Rows from block 5 of a small image classifier, named by matrix and row number. Rows with one number within an expert belong to one neuron, the router's apart. Each number is 128 + 32 x the weight over its row's rms, rounded and kept within 0 to 255. All counts start at 0. Numbers have three digits each.
After each expert's rows are labels from the 100 images, of 14848, where the router gives the expert most weight on average: "top examples" is what is common among them. Only what is clearly more common there than usual is listed. The data: cartoon faces.
# router: slot weights (model.blocks.5.mlp.router.weight, 64x160, trained with AdamW), inputs 0-159
# gate: expert gate (model.blocks.5.mlp.gate, 32x160x160), inputs 0-159
# up: expert up (model.blocks.5.mlp.up, 32x160x160), inputs 0-159
# down: expert down (model.blocks.5.mlp.down, 32x160x160, transposed), outputs 0-159

# expert 16
router.32:175117144129109115107173140075069091133153099081103146145128152146135112155141120118126159128095187127090152161087157127098167081089146148179201144091158158113129124110074159142086125076183091084130132093150174089090153067112065059152095187119089118133083115139144185123148162186143143144146126145092168159149139094142107158111159176165183192184135082097148131146125087116128119173126132166106130127193126133136103125119105084163082111150111100115121164120082134061180157086166123
router.33:077126113192120101091097158116123124102169118084169139126083108165170136151109111118155086121173136145124136146137126152103138117145142195156082154124150087138112156177089117122106145111080105071090160098127101086141198115083120145120133193120085091125101139141157140074129153178122184095130175094112155101096173136098167129137099135177099181136099052133103165116159200155124144092111156131122153095084135077183093073072114111185071085136173144095141176168076109120130101124173158
gate.0:101162104128140079098100133105137176196162157171144125105089175073149129063195135155170158169096137139184118116194077186098085169121082155087127164082153116155111104094151099132154110133131112130176112117122110104200101133135106133136117101136140141095137092087212118167154073109092121144095091175145124100111103106116087058090114131134114102067133096086088161159110103109129067087143152151162149122139114136134178113116102160130134177151116115139106073095172053146155170156126121
up.0:170101132101133183150140105146114113066084147085097140127184091155103125165059134113083114113129121143092144133046185064133175101106156126172167097162121147118143117143106166120095164143168161136093148149149141177082158100120149110121135137117132101178092150141080133111092175144152114123191166112083106176152144116155165181140178121125156170162124172136168058077124131142099190180122125139098112146123113099107085161134188101141150071127150150128155186142094222133069113113134129
down.0:093170142097117122147126147108123101194172101159079147086105117076134179109147144153117124121095178129111142117182103208067133199112137191108099121117093122158162117119097133108154143118100151122161103143163103144208151142118160129135111154119119108127046073088158114189098130108126115151012183125132112136143097135119154065134141099123132139106145093127081012148062108166170128129170164135103141146114065120114141145103139147146134084155137121117152159087144152140140143106135161
gate.1:083119152158111151090162164088179089102122145123123133120077144134118033058126161157092173129167121148149130151145111093115053150138112143129124115160103149068129115141144064155108143095127144161112114096157186116105100129116158191171169168143186090119112158130133139126130077157207109121145090104163098155064167104138151143148128172119143120179137138164122121089118107069109056161149102085121049142090155056107097127132130177091162109154129146116146181175113137178152129168130152
up.1:144117070152131113167136160104097191098162157133108167159134193159090055087094147109096105135149083163104187083164114130193093139090058147119132093136103168079139166107129104182116085100099143121138132144110127108152131111145106127174155156146145065176107148121118125148165153130223062177132071145149119129145181084084141140085123107196087127191115148126122136140146095070122078155178131122134139127111180171103120143171150116100103108108087073118092120134133112161126155087157121
down.1:102139210068142102153135117133150087180178099119106137039136137114189154149157146102077123085152126147087102148181125161118147128159108134173120134126164163162140103095150165130086097127146110132119131153165194050105143160125127108142135081117163118130128081147066140161093131081112090157070143143168098160133145132113144152095154129108120132084149181145068092088116136144132134127134132139173144099173120125073092141132085084094117123230173132144071135125154176194154160079094095
top examples: angry

# expert 22
router.44:132116080077093101162158148212148111179056164095140121131126126128110097154143154172115128086127132142119134080158136089123163104053104076166177111151060075111080127097179108131136125164169115105157090133107104155076100142115151067084079091126085161167154096075101149099127079137138099143157103188114124135084127108148097142121164121131166119135120156147176114120130072162136150163108126126133108128188118138073139144181144142113198105097111100202111122117115170201097146162093152
router.45:157125125069147159092144129102100154131121144120111115097134132166113209179085079092104142135077186172101128142115162115082133117144153103097128131088104144087100177121107137124121109122178157104136149141143101145086073089113097100148158139138156119112108159128148113108070188168090141111127089174152145190167079110096122096092176126119141162148076168098162074122159177102076165146156077094160111103152073092145081113155142153129058143182154079085153155138098151104169194125150051
gate.0:102101162157141113131046156134149183160131157098156091125107132151119131129194106076134125108119109091121166123112140124061119165142145132128089107088162065121156073120121142088161035114143206111172111126164240142138187123092166168142099081117156152107151103166135073065137125089066142117116087159147129123129169142086148168113115132087094131127111096174131151120114130114104149110126142131120123116158135121181120093126048210108136120134141157136098177126158075133090141090155120
up.0:109155113102055142075142136147206089122133172110166122103183087166127124103063074100200118125122133150154128066106095120123167127144079123157116155160125130071091151123153119147165146096112084132085143178114109159103112113172108088146140132118129161134136158059060120094118157100122114070152159135100124147119183147052113132125143099148103187203145146145096138126194155057123149145139121155165145169078171144156158143109129162110096168102152108126174101121087121177168123184162113
down.0:195103140056107115113148191133143145152172107103155148129165082157165075069143137151114098107111156107139139106132139077094095121128088136158174114158119057137098109096129095169175141095116142144149163131160091114116142133159127118171084150103157130140106125146191125114111117111105085152162158210095058142154171114132071091127103127132126154045103140083141128095129132108114149154131148150114149113145120085048152146148099122090121134122245144160131143186060101137094186156109157
gate.1:076139143150157121106164086099146094076166095103117115186129079108126155086097126152171123080081114077144126148101131173139130166126150196154151150139131121141149096165089138079200129139034087133079126121147137113192132128152095176156086120140139138118077114150106117146163120117165174108109143076156170095097143146118149115098094094133093143133188069102139178091200141144135126109156165189103175125142123180162127124082068105123108187151163084125103070150159096074164122140131115
up.1:143074108115129152146147150137107146166094122188143123087169127164108091122205126113083053210166109139111090083136181071103120100114120089138127107121103149096129137067170126137089135104123155134150142105092166145078104138105194109109233147122114153108160115105158143137144096173075073190116104161086087136135108150165123131132121164084124086087085168149145121182102112160124106118103133096129056136122143121089145136205181125129159102104112132151177189125146132174106125123084143
down.1:097175156136195092075177174150177072091172204088174097125111134118118121130124108107160146178096147136116101129139143178128134123145157118163117131059142133143103172158121136075129116090181099164152088136091109182119147124127177137139094155114093184108127180212164091105086115090194126157114091069135104147114104130103170084134086176080098091101159158134133109108135148148121077102146137140132114163130088167181100118093113147143129123145054109164155138096118125141095163122074065
top examples: teal hair; long hair; blue hair

# expert 29
router.58:139169119108123080103109178113090088146130120120133149084087174143138126169129140165108099169134146161084129165126185110104148053134155134134177142088128189132124172112147169094123147168151144086164135089198145111081143087105103047106134086123104127149103086150116149117118120181114096145128092144097094121186147111171090087036139121177185138115146131090117130090142100075136134182062138144096138074174055134178124126088144112179160124186173180128138146147135132111152095146154138
router.59:119103096116142134160187135157163116139143171097099153137127140097157093165102146082108079184116076175038096104127194175179076141173094114116103154167123113166129104126177173115110153121127095122183115053211098144136159130152131111124188126138158082145112172160155145108074127162132171137170090132130105132161106122155139180129137091079151102114153140170103111097073102185144092151124145145124101083128162142091142146142197165142102116127086104183163115151124161169129143188173105
gate.0:114091145173145171162070186110085150111125170183142075084158062154091132082157131089139152098153170146167158085069086075110158148090077108098103136127171143059167126091114085152107160148108146149113123133109118146109185087131142186088133155171133129113152136126157120103114134114138090116101166099058138133077158171172109096143075103139094127115138172163146113083147107074139108111154109161162123155157097133160178150113147151104178137155160177127053164087162112169091151081109139
up.0:096160145147210152132092123095114170096176156153087100125118125124121129101077107130106201103100105159153088135125070078120132135098128108154165078159136152144146156102101121071080176178077106107116088108118112096170148084189064128140105134148055095203066092185099134165199102134160098192128107089137114114171109124147124117097130113160128158083135119116162140111098112102098084120142117149122136150135151162168139120146123198184130095151123126123051136143183126081165096125112124
down.0:130059096139120143107155193053136099101166155148167085196113138188106149080091064087091114160096085159142122130039125107118112044143112132115128144189124150136100148124177136172125138110151128156129173064067150143134076092138113139101150122123160125110137156103063039109129109174142129130103088107153125162118143128140119142125103177123148154152127173161133162181141128110151117080212123145113162115187174152145109122081153151094076145088129126128140141088135121109142166140129092
gate.1:116152168110172110049122086121185117056184106163135103066114105144112162094125181102163152142078171129111072119097132114081131146092115110158180172108128110127152109144139096145102112149108162140165082151082180166149142168128126109120082095168141156120083055106118077132167181101120091165132123153154135119103140196134086131145103126131115163169106060093178118135142145152114148134143050137086097098195115121149099189194105144098103143166160092089090144146085116117134125109153159
up.1:125123147133116133236106108136081199152135130142210156132137087187113159186150000139148101117152113096170129140143089076147117148111165082120086085116130105088139170098085082088157082120169149111153138156102136112094122130083155113142123111134085094147149138158138100125103066147120110089116173069083119176124149110155133109155145126157097096077109178111126138103137159096110192111139152046161100167080129100155123119145136137187137124105138119093145152095139124144127152111096136
down.1:106084122142164178126136144150160084129195107108101118130134129141152024139146102115136091120118100158105089153130101100096125106129158116145133136142099161167163160129214141159081108127124158137123118099118122086153124150122118068106131146073127120154101159112124111159152092158141092121162168164058163125151127114150126108092109080096173128103187170085113143148150158123126152151154130090177148048120200124120087193123155102161124075017119113121133222158159105147155073110108138
top examples: purple hair

# expert 19
router.38:176147116130137152128083171091127099084160167155141135072165141110148113108164173130097151173181121125113107112105183129114166071150109105150104117164160170124140140125115147134124115135218095145197106139119110194078136106167164124145140155119200126089101173132116156108102109155088057135163149187115105096094110079116122063164082160126078117109096161109131081133132165086044131138093150115122146180088097119166113122082162141146156184145120173115098202139086128098176118155106131
router.39:163167117094141093093104137152129133147073127080118050111129166154060115146165092153093164137146146084150121169149160068098139135086156127163106105086139137094116161137140133125106151110174175113119163092065182158134095122114094103110126128111154111159148080079111090077078119113156100142148068185143141076102157164113147084084181201113142116156094139080103079108051142072124117134130094144109083153097104073111136092079104166140156090164106119115148120202168146161161121129091135
gate.0:159101101079172161187165120101111152142137118102058112090177141079181104176145165082147142104121114164121168131074147124127131082145098078149118092164102152136144098122187177091206205159123087125136122105158108159096121073175162058147179115142142080140117126180088173139122183165117132068084141122100098121149074150158105161120134087134128144102160175119111116079141100092142131193078191137092137133111139096090104154092157115132119117151076173160115104116095104142139143126116143
up.0:167115101106131192155174089125118166117116145125065108090152118112163089130199091081120133102146165097126155130095107124112167113082117099196122096133073147105142077147135087134167182081134134207067132171137127143108094101107138086163103094138113128174104105167106151109117123099191116103128144069119148138185073132135139186108159129144166137134120169170141141122135113127153118178145189113112183089180178077111117080118093088188130057130066108143092111116114160114142116093082090
down.0:183157125114102153122146126111150134107132149126143175078228180131179109112198138175081137094132196124141184094129153085153141122093102112118162167164137057125082126092129098115091087187170112151107118141099113174115161135116148117150060110190110090122122155124130116100120149110164149168175067127087157204108101212084125157119145130121113098098067121129090079097135096102125112101165045153126059124165127094111110134128125118115107129143137139160108177095108124108124141118109090
gate.1:126134194145099150102153116091180137136144098183175139157084119111110160080094159197100132181148133101120077078141104191172091148154086210114145142129152140154133137104081132200138114147128101080089073103128128103140118186125182182110156165128128155136099107088194115121127104152110182101166119112129119098089113155148084148154057165103099104170108077134142142209104138075084126109125142094155113139083142154113130146123163127080074176087106123101128105144099129092166141132123178
up.1:138171166156067147093124161105193133129165122174195170150065128117114124083095142210073130184181165110136093097168106160171113169164084196087135156139129150133118156108087135162150123137141116107082076122145138115132121209150169161131152169081147176149139111110190097106134108154110149118177116121121136071079145147150126137145085158097096089177087081145145130201104141062086091122099114125165129142104139159122119130089124159087104189131124103109108106138104123106182115134108155
down.1:179146090171093156107127158123128138092135117165180175096137244168109087122133108115089122108122172099105157137116160095172132130116181139120085098128113103081098164106089048127113139119172212123127133100078119126152157110108133052152124077093148137120100120174124150097139145077158145135200103134132143145106119153067119107098086098107188129127136106162073128161127159146129161027154082096106099125113090137116108122171118184135156082122124107123131104140151095079174149164150122
top examples: teal face; sleepy; top hat

# expert 23
router.46:143100115090118163159176063092075154124146115124106145145122165158155154181075046072089173113096174175102135150101169093096102104126141154116136205106098126121089147133088186120074147133159147153102143110117143141112115074084082097126157138102130135144118132129183107124110167171055117095124137137157161142174178098134128136108181140155143150191116117064145131134121178121126164138182084130115128112179105106132090120168160133154072114163102086074098140134092134089156144096205072
router.47:135112147078135175122172066168145134170140154084062137126132173079102137125157121079094127142063146130131108167134121111130087167175165152101080140141122120107159127122138144114146140116128154165117156146184147136159103122098115138165186079137149077102145187132143097157061189108111107101141167110210111142167063146136099077096154122066156081122144181117127090157102143116140111104175092063123087108161146097072156180179115157063154144173156143115165080154155143123151101142120081
gate.0:107116197152094161097120124093166133099173160129114154132113100151063176138157088115124154192055166119166172152112128127142119229155106112100088142133085124125123125098139112118139129070099149185140118199164121127136053196073117149154114093142124118163173064095152110126110115095157106101128174129111168116164136137119142218134131067132097107081114133102158121094112136126150120124152142063152131090187140130140162170144063118153146083132128117148053106136097094160147135089147127
up.0:123140093145187108148160175141112096130072082114125055101151134130174089086134149141136091083187082085067169089130119127122150044121099154183176108125127142177169101167109164124139128154139118077094117051064139164097184094164148100109121161129123115072092209133092140103125117142129138157149085134142084115111101168128133078096113159136123145178158152149087084127158143128087120140098103186134128142084147125147088085091166100104106147109122135118199180129184164156128116141120150
down.0:162108065097129138124146124126129191139101132123149117130138076129058140094151148190135171100083095087123144153176144127135101123064060102183197139117157179094100093119117115149133149118066156204170134130139131103191098120110133117174148156104116130162102100109126090178183150094156077114146154104141141178096118117090148141158059165104125124110177139109074172178093102100102144165092137182091131153119111095156086106181172177169083118136142105163155092107143143113100163136086166
gate.1:062141163102105154131139112054184117185131104160119119134148121121117093106108166192160173124086133085199139094109108135175130163130116136163168149084111152119152160106100107183149176186069119148110157074164136104107134136144096156166116120090132141125156132079079145196175133169173136103094144088155114070143103155133118095123115128116085131115137111171191157101096129112112099154109107136107185183121122153110101202103092100100196184156120069142125124068156071126101094150105145
up.1:089159130089102106157126129120146110229117133166097139137129144114097083120099118184152142111089126124201153119122107122142102154129133074146144170118083135105156154073144100179143146176081111165128173065172148089111097131140102144163136138070136125125168121103098162196169116137155118098086144096178110103158119140144132065146122148103119114088129137174212159155124146136153071133117137107138192172124122205086128219122088120114206165158125100142129119067151102137096125179113119
down.1:132162143173105091126130113141116133157129163160167210100138107091109185114131092125119131121116165135102128093135147133078155165099131134169128133241108125095114174126118180130097138111174146104168059127109110075098059155104146106152120110138126155110122095096146107163203116098120110129157132151083163148119096149120107095127164105153129123122144114161052130170161116105132053166061132061197071025161131124138113190159114123169154104154110110128167130146133118141163111134082112
top examples: sleepy; green face; bald

# expert 18
router.36:170097133137132129128120160106117148120125173153126134130167100146115127161110170183119170139145095109108142082131128127122186127091095135138089142196166158154145115139122188154127119163130108094196081176121138126098106078194191135095138181087149119097135189182139097157185133106094135133068141203085116085106085125144134096206125103100049123116085155089150098120150145117083116085092138171111147188114094122176142120087166125114077221119114157142120141109145076106146089136124098
router.37:109167153161124153130128128137126103130170139159066140154155098136158173117134163139132135169153057154138176078181146144170165120122066147148152098111132132123125097163161191149116081097139062104136065134112095098119079083166208194115146163145077100077160155104113141186164117097131146126092138134123084132104068191117151139187136118111070121102147181143152116073151121150074165120078097119120113149138129112143142173131147066109125165143080179157171093090172074138126094101126129
gate.0:147094075059108133161126140114143067107111150136127124128102145113156067131119151114117097143153129134080161081117149159144094140214140161098100079119111178136094198089117121177129150097169143168097146116188105130035171158104107151102119141143166134049096160110118178142078091148135133134166142110115082134107182139181106068137057133072134092114168142159146120143161178157146131135144101096114155101087134146056119151110137126108162130158144096120138106153025159108160145130135124
up.0:080153200143143165094099107139210097128149071107154108131109118115137101058137131096128106138076112119187103147171138131144110137114080171128151091069102115105170164149132090118142177129109102101120120097092056162195144146109166160082150073151094152167168116149068056132136116135164072137143116111146159113122098162083166162104146132175143144169169151165143138135083062079108142150130191122192040158145152120148139118113100102126145137091066094115127128121131134115129154156131161
down.0:147077094125177110184090118098127105140122052190136099118098096173130103134133101133121152078123121113117172160111139113163143146142131123108135132129129139165186088117175080169147121168130134082144147164121098067170118101135178224117129108146137140129098125110168093129102099132106133110097122184112078132122117186084064109147095156168177087158082050162128150153083101100086132157156109143123117102073109098174097114137175128130125152127123094167084155151123112161083227114154197
gate.1:108129190117166121110098147136174141077144144081148126121141116064094131112084106080136113096103100175131118130133137132182140086071112144056133179130101071129131169156131105069132147111095114165150157111116037179181141107128121119131099100116169187133150154176068096111134111107178125224138161148139167155114119111119161094093132059143125119157149148118121140098094134114130094147143182126185044145168098155138134162113125092171114115087113101129102156155135132160146154229116116
up.1:121125184105187134087089169096131160090176157103153159118173121116085134131110115139130151093127085140141122110176141081207162109089149103077107197152132077152095127119143146083091138144150126150190103106142071148140112088158134122122091113088163174110139148189093112122156119139126131246094148194109171114117089095152162075137110047120095154141111128101145137128098156148100154106122160170139070175188076121163123165137119148165105156083098113158125133105154090163133123160106161
down.1:079147175055175115086114175072098120153128183138132168158155159104194093119103113138143089154096135125108074143148111134127142117162120161136092198112118085154148159199105128099113103120057116108209134116118129175178140166172134053122120135127114157158123123039135097179090150110133123140169120139191215111117102152137128119108135112106102118059145217091070101066100164124134128153118122139095115141145113136167152130146146151117111143090142072108114129118125089149126096132146137
top examples: surprised; orange face

# expert 9
router.18:173207140121096131096122158182171064128163092121069148142166157159130147117129108178145143115152145088084155110174209211137207089096123139126169146091138153135087106160142150124155152114171138114166115133116074115127133116179102127148117146051176108160145127161102075130090122141154114138137115163135107156121074179122130164087187089163133157071099184061133120096100144131112154142143161157129138157107053139161160168062128144102126168141112101157120136135105088104124102132149079
router.19:162193101130113088107157103181147141169077066048111116174153156131167174126118134158098146160121120122098159081141219176135150140108156142124162127114116126178127111113179134144118109116170145135160119146109158147107058106135062138176111083085094082179100127085138098117114170181133155177125125189127118176120117183104136133095162143149154169057046135064117137110138157149111156131149116178140151112167070125132156162129135134094103125169140116179186093137130135084140138128133079
gate.0:107109169123137157121137099120144101125168075183107139123130129206082117191155148123145121164103038094128095149144125125170159137168170141150100092128087126090121087103234137134174161202149182076130073134174150083133094114150107177038104108132132060106156144136120121080103074135093143111127151117115144148223117137149129111160117080101094138110082146127111100125125127134122152088145219118093157130142102129133190129099148151141139135096102114157120136118142109111113107095161141
up.0:082123145184107148131088167174167100106121154137125096124153132133159093093097100135125149137158106121054149075140106155194149123148131150170081147080145118124172103120135111191125161100077119094086148140164138161079147142113141131103139154141169137132128126169111171067056055120158183154161162114103157112188101121075155113122071116108170109135136148150053121143115182081173104075160103130075141083063081122071139169109124079165153134091098120125100177168109148117139097163099133
down.0:123114125097138101077164097155167147135103129044171114124197118140076120159210139162114104100111170072134140172157115166111117136152175095131127158099086093161074087114133102105122066171134172084138123113097057098172080126189118078139187181165172112171143156123214121124132188116157090154096122131132155126113157136122093106106148095116128130066169127078118157082110133127104112160113144121146131079161142135075131166162165116094117156128160120161133144142159115176063131105162123
gate.1:121132209118148174222118121090137158133084104207160088118109123128191134155085152106123146087181130161150107091076148090133124126170172067150115090156120118116126146115127094115098133100114093197107106091116145129113179148094156066112082136156164152108078119153096184141107102135141121115156177104168086136183103082114118067161070106066123155121100149182076125150168151136117141083111118103124130129114158125132087104117099110158203055132146125088137169123129163108125145151092149
up.1:126146146143197124120105076092114147158120146112131093148141130130170143088187064182077103123136116066069144104192141118156112137103090204112146152119163124178123109165168055124134139131157146122078141176154191123164139123118175111129155155120090105109102103158133079175143143170121143177138091068170135151137072174110105128062104171115099181165089110157103109129036120060126139145181172154109104148096136148096151107097146116095100141155166107119132165135148149069144129152123110
down.1:122083129133145137157158110143073082067129130111134101132163145113179125110129085096054097119091128100106106153147170141106084160134128142133141115129090137136107151100138081150173176158131158093139152106198118141120113145189125057156138165147135075177148143105128096060081153144184108178114109017123170163114086118156081113080082131086082137151166083126101161104120158117162128095165136091134132139155131132136165167133228158141168119153116165108162137096121158067087093152132151
top examples: grey face

# expert 30
router.60:133161138158136160067114075111101126110162090114156110065164088169095173079140105123136092140141150111144107160143120156142116174130119102175104079141118160128175122150168068159178151088124109134132148144052135153161133120127144098108160121232163082100110092078160114114172110115178152090099155099149125138143116110116090094082087108128102110169108103113087178130151174131094134086168120118131134113126123077088166104177119123182160084074077132089121131122129098187106141036183173
router.61:189120162122136117140136142085156086061159077130083108174144107129114117128097197162110115119077112156047141114124151180182183069185113178091106134132160155123132077149155172146122174159106103104107110125198112120165101072193105141142201145081135085120075205154126110147170145167125188147157102153130087121193094177120151090129107088103137176112159169095116109099113134141104137151100146176082121140140116120110146151092152118106079168160131115142137115130117120114109098127175106
gate.0:108139162148100109108138169172114092097142111108147155099129132127094138172108096103113128134128124148163127210116157116111124116093169129097169200133174084100153099155110181082153107170134148061132106101122086120110118105171141195164126146111111161129181174128113108135138186151125142131072166203127099117063172077094151134189171112151128124105095106154140145115139146136086093146094114137138152162093047126158040116105091142128085225148127139137162133095167083121115107177169171
up.0:112127122082131133152103197114124124129113094148104225120158119109093155140151139082070156124097142181128136157110139064136115146122156087159149203084141098148154079107102196113125140169115133088160129066145094101123143073189131137187112102087123133169147115147102142160161166143122160145101160159119081073098141112134179167147156107162166165114155112086169130076144104139125070161152114182098153147141047131140085133112119106146123161154082125191116131110203082147088140122103180
down.0:099134090132121126135189134163083131083213120150083151142157124158134110154106114140146157123136093136086121140131123200102161107119131082111134117131176114130062122146169154150146102144182126071160087169140157164096083143105162103081114163192144135104112190124100076130124135102138097106148095089088167101171117131170103073149113145127025099099054158152171103172110194129095136114076117084155094170089116080160111126148138122178113165090134186095178156123143123116115112147168140
gate.1:152055073125116189125201084163106123170127139108136080097130138094122086134172117122067174088108155158132069155131145119097120117102134119121049122146091138148075181179119111146167120147138126117074142108132139130150162139088117111144127154162113138132110113122157194101080138099091104044130154121128162122118153079166093158136132142154156118142169099114119137183135116139215062155127130096153174167125216137085140095119177119155121095086113135102130109154059171132111109098061154
up.1:137065099135120171151178104141138108138158139136106132140125166084110081162122141123097159091123162142120066123091159101131108123122111116060051126079121150124036217106091079152119138142118141154091122137134149086155154119092099091215127175130138143140107109144138183114097139131179123117127129149131119100084164079159125183115150126160127134132150143131174150165146131130209106170140128123120184150079245119106143166119174115120101118126098093109180088126093164135119127134053100
down.1:144120099085086153079112126170099137097159157110056043104095155107101127150137126168141137089158119192177101098135087084174143113099146168072127127133078115180106115105099121090107123099200088196128080155087102077136159100087122138161098161116136175141143156190180149164142118092131068099145087143144146120162069147132162180155189134126125148076131109155117052100113164122142160145172058094161111119098136128098119135106122149132105127110159124123167066141145163117103109103170132
top examples: pink face; curly hair; pink hair